config.toml
translate = 0.12
qk_norm = false
patch_size = [2, 2]
positions = "learned"
loss = "cross_entropy"
optimizer = "soap"
beta1 = 0.95
shampoo_beta = 0.95
eps = 1e-08
precondition_frequency = 25
lr_schedule = "poly"
final_lr_fraction = 0.01
weight_decay = 0.1
Rows from block 11 of a small image classifier, named by matrix and row number. Rows with one number belong to one neuron. Each number is 50 + 15 x the weight over its row's rms, rounded and kept within 0 to 99. All counts start at 0.
After each neuron's rows are labels from the 100 images, of 14976, where the neuron reaches its highest value: "responds to" is what is common among them. Only what is clearly more common there than usual is listed. The data: streak pictures of flow and ridge fields. In brackets: how many of the 100, against the usual share in percent.
# fc1: MLP up (model.blocks.11.mlp.fc1.weight, 768x192), inputs 0-95
# fc2: MLP down (model.blocks.11.mlp.fc2.weight, 192x768, transposed), outputs 0-95

fc1.29:47 43 57 75 61 48 56 46 49 26 25 34 54 20 59 48 38 62 54 53 57 61 39 48 61 57 52 67 83 64 38 67 60 31 55 52 78 59 62 10 31 33 49 40 69 49 52 47 61 55 46 52 48 45 67 64 21 38 55 45 51 49 37 37 50 72 56 48 63 29 43 70 76 54 50 75 59 54 25 62 70 47 64 19 19 30 72 66 43 41 22 86 52 49 63 53
fc2.29:71 25 47 44 60 41 36 51 73 41 56 38 48 43 57 40 56 40 50 39 58 49 37 28 68 56 72 62 64 69 64 73 59 36 48 19 57 66 49 22 29 48 62 88 42 48 77 66 51 49 59 72 63 48 53 52 32 44 42 45 60 30 49 45 52 63 42 43 39 00 46 29 49 46 15 71 45 71 45 53 62 52 47 22 54 63 71 36 46 58 64 64 70 59 00 52
responds to: whorl (45 vs 9.9)

fc1.285:72 46 87 61 88 58 46 40 60 73 57 54 28 42 37 55 40 68 34 31 41 56 36 46 42 74 51 29 57 55 72 76 47 40 69 27 61 34 56 67 50 45 49 55 40 58 53 75 80 45 22 59 74 60 61 52 39 44 63 53 75 51 41 22 54 60 55 54 41 23 30 46 60 45 57 37 12 75 54 48 68 41 62 43 61 55 70 32 63 52 50 49 36 24 56 51
fc2.285:41 51 54 62 34 54 37 42 56 69 60 47 63 59 44 76 30 50 57 53 73 43 45 53 63 20 72 43 54 43 41 17 46 43 43 68 45 51 43 57 44 58 43 52 66 51 67 28 18 61 51 71 62 35 49 36 48 60 43 52 59 56 79 52 36 36 48 53 60 36 71 31 44 84 60 63 56 73 33 28 61 43 67 70 45 34 33 53 55 35 46 23 57 51 22 43
responds to: turbulent (26 vs 10)

fc1.278:43 30 47 50 28 34 79 53 51 52 75 51 53 30 57 45 54 46 62 80 62 68 14 37 61 66 64 51 68 40 54 49 26 43 47 71 38 29 63 61 71 72 37 60 54 30 56 65 25 60 46 71 30 34 27 32 84 18 37 53 33 74 60 47 46 38 54 56 61 50 67 43 76 18 45 61 80 39 72 46 48 47 43 61 42 41 57 33 49 65 35 39 69 51 70 68
fc2.278:54 07 59 48 35 57 43 47 49 65 43 50 67 53 39 44 51 45 51 42 53 33 82 13 87 63 50 51 46 56 59 08 49 49 63 44 55 37 35 00 86 54 26 23 33 46 43 46 66 91 54 71 59 34 74 59 39 50 32 48 40 29 56 64 51 39 33 45 66 92 48 39 57 51 80 43 58 73 63 59 58 60 46 64 44 30 56 46 27 69 66 33 50 44 44 50
responds to: whorl (91 vs 9.9)

fc1.38:57 42 59 53 41 64 46 28 52 49 66 52 53 71 43 59 50 53 41 62 56 36 32 40 53 56 60 42 81 73 47 66 54 31 64 57 37 38 44 62 67 66 29 55 40 28 45 32 28 49 80 53 26 68 46 62 43 60 68 67 38 51 25 26 89 88 51 40 58 31 38 51 41 58 53 60 53 59 48 34 61 19 27 41 48 61 58 39 42 60 78 52 29 39 53 48
fc2.38:58 41 49 55 77 51 45 57 53 61 35 38 66 56 37 89 72 65 59 39 40 62 33 84 46 45 62 38 48 36 56 10 21 33 56 41 23 60 48 56 51 61 36 74 30 46 45 53 40 34 52 34 57 53 80 61 34 41 39 48 31 46 67 49 54 46 50 52 42 18 38 45 72 47 52 69 71 45 62 21 67 54 49 42 40 46 39 69 25 43 46 43 27 75 43 36
responds to: parallel (100 vs 9.8)

fc1.661:29 47 61 39 43 38 48 65 46 65 59 52 49 49 49 39 73 74 58 58 28 29 58 47 32 58 61 61 19 26 33 38 64 30 54 49 52 43 68 51 23 63 66 61 41 77 64 30 51 84 74 23 87 64 69 49 71 49 45 58 46 52 21 84 78 27 38 57 38 29 58 33 48 37 61 73 44 57 68 29 66 32 43 25 64 36 16 48 44 43 46 46 21 81 56 41
fc2.661:42 62 65 70 51 53 42 25 76 46 69 57 57 58 13 63 38 65 53 62 25 51 68 25 60 48 57 42 46 59 51 31 47 69 40 47 75 58 18 49 45 72 48 43 41 56 37 70 58 63 19 59 53 26 46 59 60 55 61 62 42 63 55 30 60 78 61 50 27 41 56 56 48 52 43 40 41 24 61 59 55 52 43 56 62 39 56 47 80 43 67 42 50 15 72 47
responds to: parallel (49 vs 9.8); source (27 vs 9.6)

fc1.140:48 56 42 39 55 33 51 43 29 47 52 42 07 52 47 43 52 43 84 86 69 53 23 68 62 51 44 36 35 56 63 28 45 80 49 62 62 47 40 39 68 17 59 72 48 52 52 57 65 47 35 49 58 67 62 16 66 61 63 29 46 73 53 50 41 68 43 39 43 61 27 18 60 54 50 42 64 38 46 67 25 50 22 59 51 46 50 49 50 44 49 56 52 34 76 54
fc2.140:45 31 55 36 41 65 66 44 48 81 80 50 35 51 73 77 52 30 66 49 43 76 66 45 72 43 40 70 50 56 52 41 63 65 46 53 74 51 45 46 33 51 27 69 35 57 56 59 80 29 59 47 69 22 24 86 70 39 51 54 38 46 27 69 33 45 65 57 59 55 75 67 44 42 43 52 30 56 34 49 71 57 55 72 52 46 41 81 57 64 56 29 62 40 47 65
responds to: whorl (36 vs 9.9); spiral (30 vs 10.4)

fc1.501:45 48 48 57 40 62 50 70 36 36 57 54 46 51 59 69 53 51 60 60 80 68 39 78 70 28 63 56 37 56 36 57 48 42 53 71 39 34 57 53 56 63 35 44 40 89 59 65 44 37 29 84 20 47 48 27 59 28 54 39 59 58 52 18 58 61 59 55 28 33 37 42 38 76 34 35 38 69 44 52 45 82 19 21 46 61 42 43 35 39 35 51 45 86 70 91
fc2.501:46 60 53 35 50 19 55 54 56 74 83 61 48 53 56 63 29 56 51 38 46 25 34 45 16 60 57 46 59 18 67 29 45 30 26 45 46 66 31 27 40 52 78 66 66 58 31 28 60 52 79 33 57 64 79 79 56 54 79 34 62 47 34 60 42 33 48 68 56 75 74 27 67 41 23 84 83 45 52 35 56 41 62 42 40 57 46 52 36 66 40 67 56 37 42 52
responds to: spiral (30 vs 10.4)

fc1.142:79 68 56 46 42 50 41 39 37 23 26 45 41 58 19 69 30 73 71 58 43 71 59 64 47 61 26 41 66 56 25 59 41 62 52 51 53 43 64 48 42 37 39 70 37 52 67 24 44 53 62 55 44 61 53 58 83 79 42 55 62 35 39 37 56 65 52 52 49 55 35 47 67 51 62 60 43 40 58 62 74 40 28 29 44 47 37 20 36 38 56 49 55 60 60 61
fc2.142:32 18 53 51 54 44 72 57 32 55 45 42 49 63 58 56 17 44 41 38 56 49 62 60 52 36 62 60 35 24 66 55 67 81 67 57 61 73 29 16 46 69 44 53 41 47 39 38 49 21 52 51 52 39 62 69 42 70 36 42 54 53 44 45 53 34 29 59 59 55 50 66 73 69 44 79 15 54 49 15 62 36 43 34 56 46 20 48 37 48 44 60 73 66 49 35
responds to: saddle (31 vs 10.1); parallel (28 vs 9.8)

fc1.202:63 30 50 67 55 67 41 45 52 40 58 47 65 39 52 51 41 52 55 71 29 61 47 21 54 72 47 81 55 51 45 44 42 36 48 36 52 55 76 28 56 24 38 36 66 69 45 64 70 45 47 58 37 55 53 56 41 54 45 80 59 43 85 40 44 67 37 39 71 70 50 55 49 24 41 49 62 23 73 42 62 66 33 51 09 53 27 32 36 61 41 65 51 48 66 58
fc2.202:43 50 38 37 50 72 34 60 56 17 33 60 67 61 72 53 23 16 48 46 69 37 59 75 61 57 72 45 64 58 17 36 34 70 69 39 66 49 58 41 17 73 50 53 65 41 48 65 58 08 51 65 34 51 25 91 44 63 59 58 65 42 23 47 33 35 54 48 76 24 46 39 57 75 66 47 63 45 44 66 73 38 77 61 58 57 33 47 40 63 53 48 44 39 14 36
responds to: spiral (39 vs 10.4)

fc1.197:55 55 39 48 58 38 58 52 51 50 40 77 49 70 60 74 51 36 72 47 43 57 49 38 67 69 58 54 24 46 48 74 57 46 35 72 68 28 47 53 25 53 27 55 68 39 60 54 58 59 60 50 39 68 40 53 57 42 47 64 66 53 40 42 20 53 50 76 46 57 14 45 40 42 60 49 35 51 70 45 64 47 37 42 60 61 58 63 44 40 56 20 65 42 71 48
fc2.197:44 00 56 45 41 52 38 46 35 47 53 32 42 55 85 57 57 33 26 54 67 32 62 61 71 55 33 62 52 33 34 22 44 54 75 59 75 45 36 48 44 45 46 51 47 48 56 37 37 18 62 39 60 50 15 38 56 38 55 58 36 67 44 54 39 69 32 36 39 65 62 41 54 59 53 31 54 95 53 56 43 21 40 59 51 20 56 62 59 60 36 04 29 52 14 42
responds to: whorl (96 vs 9.9)

fc1.606:34 49 89 53 35 61 37 79 40 72 45 31 42 42 39 38 62 54 78 38 46 68 52 50 71 45 39 71 35 62 29 65 66 17 60 57 54 62 50 68 09 24 63 52 58 54 47 57 55 43 77 48 38 41 40 44 51 57 62 66 55 60 53 47 58 60 30 28 55 48 65 54 54 68 44 69 55 73 59 42 60 57 61 52 62 58 43 69 46 30 41 63 62 27 48 46
fc2.606:48 67 40 26 52 42 61 53 54 49 63 49 55 60 39 55 62 64 54 42 46 41 78 62 21 51 56 24 50 58 58 80 40 77 53 47 56 53 25 67 72 74 46 62 34 54 29 27 64 44 36 47 56 70 50 46 59 31 80 43 75 41 29 46 38 76 52 47 61 45 54 53 65 45 69 47 59 14 54 46 49 09 54 54 42 55 61 33 35 55 28 47 32 51 38 45
responds to: high contrast (93 vs 39.5)

fc1.398:33 55 75 53 36 54 52 31 80 63 59 64 67 49 66 76 63 37 33 53 48 36 48 75 23 37 31 50 45 52 50 76 47 69 53 55 34 48 63 81 49 50 55 79 46 33 78 25 66 53 54 67 42 48 64 61 55 63 73 30 76 62 62 58 68 42 33 50 53 25 35 52 66 66 87 40 61 42 53 67 38 30 42 42 32 56 54 47 60 27 32 66 27 22 66 64
fc2.398:49 71 35 53 58 46 62 54 50 23 31 68 32 44 45 18 47 56 53 45 58 55 53 40 50 64 66 42 42 47 37 46 80 34 59 49 61 44 51 19 55 58 55 51 49 33 77 51 43 26 35 69 54 53 43 50 41 13 70 44 54 62 19 37 52 60 64 53 53 99 53 67 44 37 28 54 26 49 39 27 45 36 60 47 41 83 41 46 51 53 51 55 69 46 46 53
responds to: high contrast (98 vs 39.5); source (27 vs 9.6)

fc1.437:53 54 49 25 51 44 79 47 53 72 75 23 28 61 49 48 35 43 58 43 57 67 63 26 66 52 44 62 62 59 53 43 49 47 49 31 36 74 57 35 49 59 39 62 40 54 43 56 62 19 70 60 65 52 44 18 23 44 66 25 31 65 71 65 43 71 37 53 48 13 63 34 41 46 26 42 81 58 67 54 31 33 60 62 51 39 68 39 54 51 53 33 51 67 81 38
fc2.437:47 40 59 31 70 20 59 58 47 66 59 46 45 52 64 39 77 44 50 49 40 58 50 25 40 47 33 39 43 72 61 92 43 73 67 59 58 49 39 42 54 52 37 64 30 57 48 53 34 35 25 29 71 83 50 67 71 51 67 45 47 45 72 44 53 44 65 45 48 10 37 71 58 73 57 26 71 26 46 50 31 58 36 46 30 37 54 54 32 45 48 69 65 39 82 34
responds to: spiral (46 vs 10.4)

fc1.637:58 41 26 57 58 53 33 62 44 07 22 43 54 37 53 25 57 19 46 57 45 51 46 34 62 51 58 35 23 56 60 57 18 36 54 33 53 68 51 44 75 45 21 60 55 73 73 77 71 37 25 67 57 42 27 71 25 44 35 47 54 48 50 62 58 63 47 38 19 45 57 39 34 43 49 37 45 64 43 70 42 54 65 52 53 71 44 45 50 53 36 47 66 42 53 66
fc2.637:45 83 57 36 40 63 45 51 46 34 24 24 43 56 84 68 58 61 35 66 59 62 54 60 39 37 48 54 71 82 46 52 86 59 33 27 47 40 51 52 57 42 61 45 57 72 57 47 23 18 74 45 61 40 50 57 43 68 75 25 46 60 40 63 62 52 48 53 55 62 66 21 13 47 19 52 52 57 69 65 61 30 37 57 57 55 24 45 60 71 37 62 62 30 40 34
responds to: turbulent (31 vs 10)

fc1.359:28 68 53 39 31 56 50 40 62 66 49 40 26 57 17 42 82 34 69 44 52 34 64 46 82 33 23 57 53 60 67 71 47 66 48 27 48 75 63 42 59 30 38 50 44 60 46 35 65 57 44 43 60 54 45 35 73 29 51 30 49 61 49 47 43 50 50 73 53 56 46 29 26 48 62 32 58 74 28 62 63 69 24 63 25 66 43 42 25 60 47 63 31 38 45 39
fc2.359:40 38 53 48 52 29 39 42 28 38 40 53 29 29 53 69 74 43 40 51 51 74 54 68 40 45 51 24 69 52 62 32 44 19 47 47 67 46 55 48 26 49 59 50 25 38 48 69 04 62 64 23 69 53 23 49 42 29 68 57 38 25 50 40 64 60 00 56 41 52 55 68 40 40 31 61 54 44 50 39 80 34 40 48 54 44 31 45 26 43 52 47 44 37 91 47
responds to: turbulent (29 vs 10)

fc1.582:67 37 79 61 61 59 56 54 53 63 59 20 41 61 44 42 51 47 36 54 46 54 55 32 30 43 42 44 47 63 30 63 62 29 55 47 49 68 40 62 56 44 41 75 77 41 47 51 77 43 63 60 38 21 63 46 70 77 44 35 77 52 41 57 55 52 42 65 51 44 53 37 46 71 54 66 55 58 48 31 57 46 77 55 57 39 52 40 74 47 16 21 48 63 52 24
fc2.582:47 21 58 49 42 51 24 51 61 13 63 44 42 45 51 57 38 68 45 53 38 81 48 56 59 47 34 68 46 38 30 68 63 46 41 43 26 42 66 32 41 51 61 39 48 52 41 47 31 58 43 56 60 26 13 61 74 42 50 67 42 49 69 48 48 32 50 57 33 38 43 45 48 35 52 52 53 53 45 72 49 43 47 41 37 26 77 51 44 31 56 69 39 43 15 62
responds to: high contrast (79 vs 39.5)

fc1.259:40 47 29 52 70 48 69 40 56 30 46 57 29 69 37 50 82 58 38 32 55 67 63 54 60 42 39 50 29 69 63 34 28 40 43 49 26 61 36 54 63 67 73 41 43 58 49 47 36 88 37 78 73 45 55 29 54 34 48 59 52 40 76 44 69 67 42 61 68 29 41 43 47 20 28 54 43 69 48 81 56 31 68 55 35 52 33 45 38 29 51 51 50 48 42 53
fc2.259:55 49 59 53 25 27 62 43 47 30 45 62 57 52 45 56 61 43 33 58 62 50 27 51 54 39 30 25 38 50 60 37 46 53 60 57 53 73 65 23 36 42 34 69 79 35 59 93 21 20 62 52 68 67 55 69 58 51 26 54 36 49 52 55 41 44 52 61 43 53 34 71 42 37 41 23 45 56 39 53 33 59 61 30 44 57 45 39 31 30 59 29 45 37 54 42
responds to: saddle (50 vs 10.1)

fc1.356:30 68 50 31 73 33 61 64 62 50 38 53 38 40 33 35 44 58 51 42 38 83 74 74 53 67 58 49 57 63 39 69 58 66 31 52 38 59 53 29 22 49 56 49 42 59 75 70 66 67 69 55 46 66 63 45 45 75 37 63 20 71 45 36 32 44 49 43 48 73 54 28 30 38 42 84 25 30 52 38 74 19 54 34 56 26 34 51 67 50 30 42 47 47 59 37
fc2.356:47 38 51 59 57 76 58 28 53 52 59 60 56 34 67 74 47 58 58 42 46 42 24 24 09 49 37 64 23 45 40 20 28 54 59 47 67 57 69 40 46 54 72 36 49 44 32 47 63 45 65 46 53 26 55 70 49 74 44 52 53 51 57 48 29 70 32 53 65 62 42 56 32 37 54 55 57 62 43 56 56 58 44 42 58 49 39 59 02 58 63 53 35 47 34 30
responds to: turbulent (37 vs 10)

fc1.22:50 50 43 63 69 81 37 25 41 39 54 49 47 37 33 49 37 67 67 27 62 56 71 41 64 76 37 33 51 55 72 59 46 72 60 32 48 58 46 22 63 33 41 38 34 68 38 37 44 24 14 32 58 57 37 35 76 47 39 67 53 50 52 47 46 78 55 61 52 46 53 52 49 38 62 57 29 69 26 52 44 32 47 16 23 71 34 57 41 49 58 48 73 39 64 50
fc2.22:48 34 60 47 52 40 61 55 71 46 49 40 43 57 74 73 27 43 45 69 31 39 77 47 40 35 52 51 56 72 54 31 34 50 55 59 66 44 53 81 28 44 50 72 72 54 22 59 31 66 60 47 65 47 64 24 50 40 74 41 41 45 38 72 52 36 25 68 22 64 74 65 73 70 28 26 32 68 54 55 70 62 67 48 41 68 46 29 47 57 31 40 59 54 75 40
responds to: turbulent (32 vs 10)

fc1.111:38 77 39 47 54 75 30 78 63 46 42 16 66 29 28 18 64 58 34 45 61 67 32 54 56 44 59 44 58 41 60 62 32 49 67 56 39 18 51 49 64 25 38 45 42 59 59 58 40 39 43 44 57 64 82 50 37 56 46 47 49 53 59 48 18 52 70 51 37 55 35 04 40 67 50 55 46 77 64 69 64 57 51 76 63 35 45 23 68 62 68 36 46 36 52 48
fc2.111:32 48 54 48 66 62 57 44 35 54 73 43 65 49 47 65 67 25 54 40 31 16 51 85 33 64 63 37 52 30 44 75 66 66 26 32 25 51 43 53 41 71 42 50 39 51 65 72 29 33 51 44 49 40 43 49 67 36 51 43 52 58 65 55 52 46 49 47 32 35 57 47 49 58 35 61 74 42 47 36 29 63 51 44 54 50 30 83 56 50 51 29 43 32 32 53
responds to: saddle (94 vs 10.1)

fc1.541:38 60 42 41 70 70 47 34 65 40 48 49 47 32 38 64 74 61 55 49 51 48 59 41 53 55 51 45 55 66 60 63 56 71 57 70 52 73 62 34 68 38 41 56 50 39 74 56 76 61 63 41 44 41 73 72 41 51 36 39 36 31 54 42 34 77 35 55 38 56 57 21 61 17 40 67 45 36 42 46 44 04 14 42 83 39 62 63 35 51 49 55 46 19 68 42
fc2.541:56 41 51 54 44 26 62 50 63 69 51 55 40 52 59 76 40 59 58 50 52 45 46 26 38 62 42 61 60 58 39 47 65 50 69 26 60 66 60 50 24 53 48 28 47 29 47 68 35 72 69 54 47 43 58 63 47 22 54 47 51 50 38 39 67 40 59 51 41 71 43 53 55 40 55 57 42 40 43 53 49 91 48 33 75 48 30 59 20 69 64 51 50 65 07 43
responds to: high contrast (75 vs 39.5)

fc1.310:60 48 48 60 42 55 53 51 61 31 43 34 51 50 35 58 54 42 22 82 43 59 19 35 75 60 27 39 52 54 50 47 58 43 42 60 72 52 50 80 32 74 53 52 52 44 59 57 34 81 39 36 28 37 55 41 71 65 43 46 35 56 73 46 48 59 37 47 50 44 53 37 51 67 42 40 53 49 54 50 39 42 45 57 50 40 41 46 67 46 54 62 58 57 49 21
fc2.310:47 11 43 43 47 53 57 31 50 53 54 40 45 36 71 25 34 60 62 36 41 45 38 70 63 55 55 42 48 57 51 57 71 49 64 56 17 34 52 37 33 19 42 40 41 52 39 51 78 67 46 21 51 37 53 44 75 54 41 48 43 62 45 52 27 20 44 60 51 47 47 62 62 33 60 63 61 58 61 67 50 55 42 60 58 31 60 44 45 57 43 40 52 69 26 42
responds to: whorl (32 vs 9.9)

fc1.313:46 41 51 27 36 54 80 44 53 47 43 34 79 46 31 53 39 83 57 59 23 38 38 50 40 35 44 37 57 62 49 54 50 56 50 44 69 53 73 18 49 50 42 51 64 55 63 23 46 49 41 57 68 64 16 46 59 55 67 44 50 26 57 50 50 34 55 47 33 60 25 75 51 40 76 41 37 72 54 41 52 67 50 65 64 42 31 61 66 50 65 50 37 28 35 41
fc2.313:57 78 64 45 38 29 65 53 86 65 58 32 31 43 47 58 65 63 36 32 52 70 57 34 27 69 44 61 56 52 48 39 52 49 46 36 70 50 51 58 31 55 45 37 42 52 46 36 70 60 41 58 48 66 46 36 36 50 52 26 52 53 50 36 61 53 35 59 60 26 45 41 52 86 59 40 51 31 47 65 56 23 52 44 50 43 33 35 53 76 82 22 41 91 66 57
responds to: parallel (70 vs 9.8)

fc1.190:53 55 43 48 52 47 31 65 42 27 49 35 64 63 58 51 55 48 71 64 69 42 45 40 45 12 42 33 79 62 67 50 33 65 31 70 44 63 77 47 20 51 50 59 64 45 63 71 51 22 61 55 86 49 60 73 67 38 35 53 45 55 78 54 41 33 38 54 40 62 32 43 44 52 59 53 42 39 51 54 57 67 64 38 43 29 73 50 69 74 28 65 44 51 56 40
fc2.190:47 58 49 42 69 55 49 79 41 74 45 46 49 52 28 54 58 46 74 61 37 50 52 67 70 36 39 34 38 46 75 66 26 56 53 31 73 57 51 48 37 43 55 58 75 34 57 40 37 47 39 56 58 27 47 34 63 23 50 45 53 30 53 60 53 54 52 49 79 34 55 72 41 80 40 61 35 56 48 64 32 28 85 44 50 47 54 41 62 45 64 06 25 38 46 67
responds to: saddle (78 vs 10.1)

fc1.585:40 28 50 46 89 66 55 51 38 54 39 37 26 50 33 34 54 46 55 76 51 56 81 54 48 22 38 39 53 66 29 64 52 22 32 43 64 77 30 27 54 37 44 72 53 47 45 32 57 66 50 44 26 34 55 57 66 52 46 65 65 35 84 37 49 14 47 45 48 58 27 56 66 48 55 89 58 74 49 35 58 45 71 57 66 65 61 49 77 43 22 07 43 55 60 58
fc2.585:41 16 49 59 41 39 21 46 44 26 58 45 55 47 61 64 19 45 77 62 71 52 31 72 46 30 39 43 17 65 57 82 32 82 50 48 36 45 54 45 50 52 46 67 48 71 64 30 59 45 44 36 49 76 18 40 45 43 41 48 47 58 56 60 54 44 54 60 49 29 53 39 28 65 53 28 37 55 27 56 60 67 63 72 48 56 42 63 51 37 30 74 64 54 52 55
responds to: parallel (66 vs 9.8)

fc1.72:65 57 32 54 62 59 18 53 52 39 69 58 23 40 46 26 66 48 53 22 41 61 69 65 47 72 24 52 50 46 76 49 77 86 50 07 75 66 54 49 47 52 62 56 48 50 59 27 73 35 62 65 58 35 72 60 61 40 46 58 48 30 42 46 43 59 53 45 53 31 67 45 65 59 48 61 56 50 52 35 71 52 33 42 44 59 61 43 25 60 22 39 55 49 64 54
fc2.72:27 35 61 38 47 85 53 25 60 65 79 69 54 37 81 78 41 41 38 46 47 54 46 49 70 56 34 57 52 64 42 64 28 28 93 44 57 47 45 39 41 50 59 58 48 38 76 48 22 67 61 49 65 55 46 52 34 66 53 67 31 39 34 43 55 69 40 55 41 60 59 50 75 67 58 21 50 40 39 67 85 55 57 56 35 55 18 47 64 81 34 46 35 55 11 62
responds to: turbulent (26 vs 10)

fc1.55:34 67 61 43 50 43 53 68 99 66 33 57 32 65 53 59 53 39 28 26 66 59 60 46 56 48 47 34 95 52 38 50 52 52 19 89 34 59 60 52 33 71 55 56 40 71 64 62 67 62 52 43 59 70 51 38 74 68 46 21 37 53 42 39 51 41 48 47 26 79 40 41 35 46 41 48 43 60 56 31 35 67 57 62 34 19 54 62 43 55 39 46 47 69 53 22
fc2.55:34 41 62 26 78 37 63 19 48 45 51 53 38 43 45 50 32 64 55 71 55 36 58 29 26 71 33 34 62 67 44 99 65 56 48 47 58 65 62 48 47 45 45 31 43 79 27 53 48 58 74 44 32 37 52 69 50 50 26 60 69 49 67 39 45 49 59 56 29 20 44 42 58 60 64 84 72 56 45 85 76 34 47 56 51 41 69 45 50 39 67 72 30 39 58 34
responds to: saddle (32 vs 10.1)

fc1.175:49 35 69 31 67 49 60 81 31 40 55 41 48 41 55 29 77 45 48 54 57 53 65 45 25 35 53 77 52 39 47 48 58 57 58 47 35 51 44 26 68 71 65 33 56 37 31 65 60 32 72 61 49 61 12 45 46 59 45 82 57 55 70 42 63 36 37 69 58 66 53 21 38 64 61 58 43 73 53 40 59 52 28 31 46 63 47 77 62 26 40 69 65 53 74 32
fc2.175:45 51 47 70 48 85 38 35 38 23 38 50 38 40 28 50 60 58 46 48 56 53 37 78 32 62 56 53 50 46 80 39 65 54 44 39 76 33 41 58 34 28 34 60 18 49 39 40 60 55 15 52 56 58 53 50 55 15 56 49 33 41 18 55 33 71 57 52 46 31 37 54 34 26 50 38 47 33 56 71 69 38 39 44 47 62 29 53 55 43 79 27 65 33 28 54
responds to: saddle (62 vs 10.1)

fc1.2:33 55 66 40 25 47 60 52 46 58 22 49 28 63 31 41 55 47 59 51 65 58 54 21 67 58 40 61 32 56 48 29 55 51 65 37 52 13 51 63 70 80 65 39 86 39 41 51 59 77 57 58 37 48 69 54 82 71 44 67 51 57 47 77 42 48 45 32 52 47 58 61 74 24 78 41 24 43 51 54 33 66 61 56 46 60 67 61 42 54 15 43 46 40 48 12
fc2.2:42 21 48 67 66 45 29 51 57 42 30 60 60 50 49 65 49 59 57 50 66 13 37 56 46 60 38 52 50 58 32 65 60 36 52 80 66 66 54 60 45 24 60 53 67 23 33 48 72 58 58 13 35 40 40 64 55 65 75 48 55 39 56 51 61 64 63 46 54 22 42 55 72 20 63 87 84 64 57 50 42 31 38 51 22 50 36 67 33 36 55 44 25 81 34 54
responds to: high contrast (98 vs 39.5); whorl (30 vs 9.9)

fc1.122:54 37 50 52 44 50 35 57 70 59 24 35 46 45 68 21 31 36 11 59 52 43 30 63 53 58 49 49 60 27 66 36 58 57 50 55 63 39 33 31 48 16 59 45 43 46 53 50 49 54 44 43 48 63 42 52 51 36 70 45 51 28 44 68 67 61 37 17 50 67 87 28 38 55 49 48 46 29 69 27 19 45 62 35 45 66 69 44 60 28 38 51 58 21 93 48
fc2.122:57 52 57 49 44 39 46 57 29 49 39 55 44 41 53 43 51 56 88 66 42 39 68 53 74 53 56 49 47 41 54 37 32 69 55 20 74 53 48 32 52 55 66 28 58 67 77 52 57 48 39 52 46 59 05 39 54 34 60 43 54 59 42 62 47 59 57 59 48 37 32 47 42 68 73 45 41 38 59 68 53 81 47 43 48 44 44 63 66 38 73 44 62 76 44 42
responds to: whorl (45 vs 9.9)

fc1.293:88 40 26 68 24 68 36 58 51 71 72 51 48 29 63 47 71 41 58 49 16 64 58 62 47 70 42 45 45 74 40 33 68 43 57 52 48 53 60 44 49 41 67 35 53 53 58 28 68 61 11 68 65 59 68 71 33 49 34 67 49 62 66 53 67 60 36 76 41 37 38 26 61 57 39 63 51 32 56 53 69 54 37 54 37 47 37 23 43 44 53 75 49 65 33 39
fc2.293:71 55 37 66 55 53 60 59 47 57 53 36 32 52 56 64 68 73 63 56 68 75 74 36 77 52 52 58 34 40 36 28 50 88 69 34 79 53 52 32 32 38 54 40 46 46 58 72 19 46 75 31 39 70 42 37 50 55 36 76 44 66 32 52 49 37 63 43 64 44 40 40 67 54 62 39 69 79 46 48 36 47 44 47 70 58 74 43 53 50 51 23 50 76 60 50
responds to: parallel (97 vs 9.8)

fc1.730:31 61 67 54 24 65 23 59 29 51 70 35 53 74 53 56 60 72 56 71 59 17 19 69 67 68 43 49 51 60 58 60 79 28 57 52 57 67 48 36 38 26 46 38 62 66 47 37 60 42 58 45 62 56 44 40 73 41 67 65 54 30 18 10 65 43 56 44 64 38 53 55 31 47 67 39 67 73 79 60 66 66 54 61 55 78 39 59 30 28 37 49 51 48 80 45
fc2.730:41 44 36 61 61 35 42 37 40 81 60 57 56 55 45 54 62 67 49 48 35 55 56 26 38 33 54 43 68 56 30 29 39 61 23 48 59 36 58 58 53 70 67 60 40 49 57 66 53 44 52 39 62 32 47 52 63 51 45 53 49 59 51 64 51 75 39 50 62 28 44 35 17 44 24 52 77 41 60 56 30 53 31 58 37 39 09 75 47 42 23 49 20 49 36 55
responds to: high contrast (91 vs 39.5); waves (29 vs 10)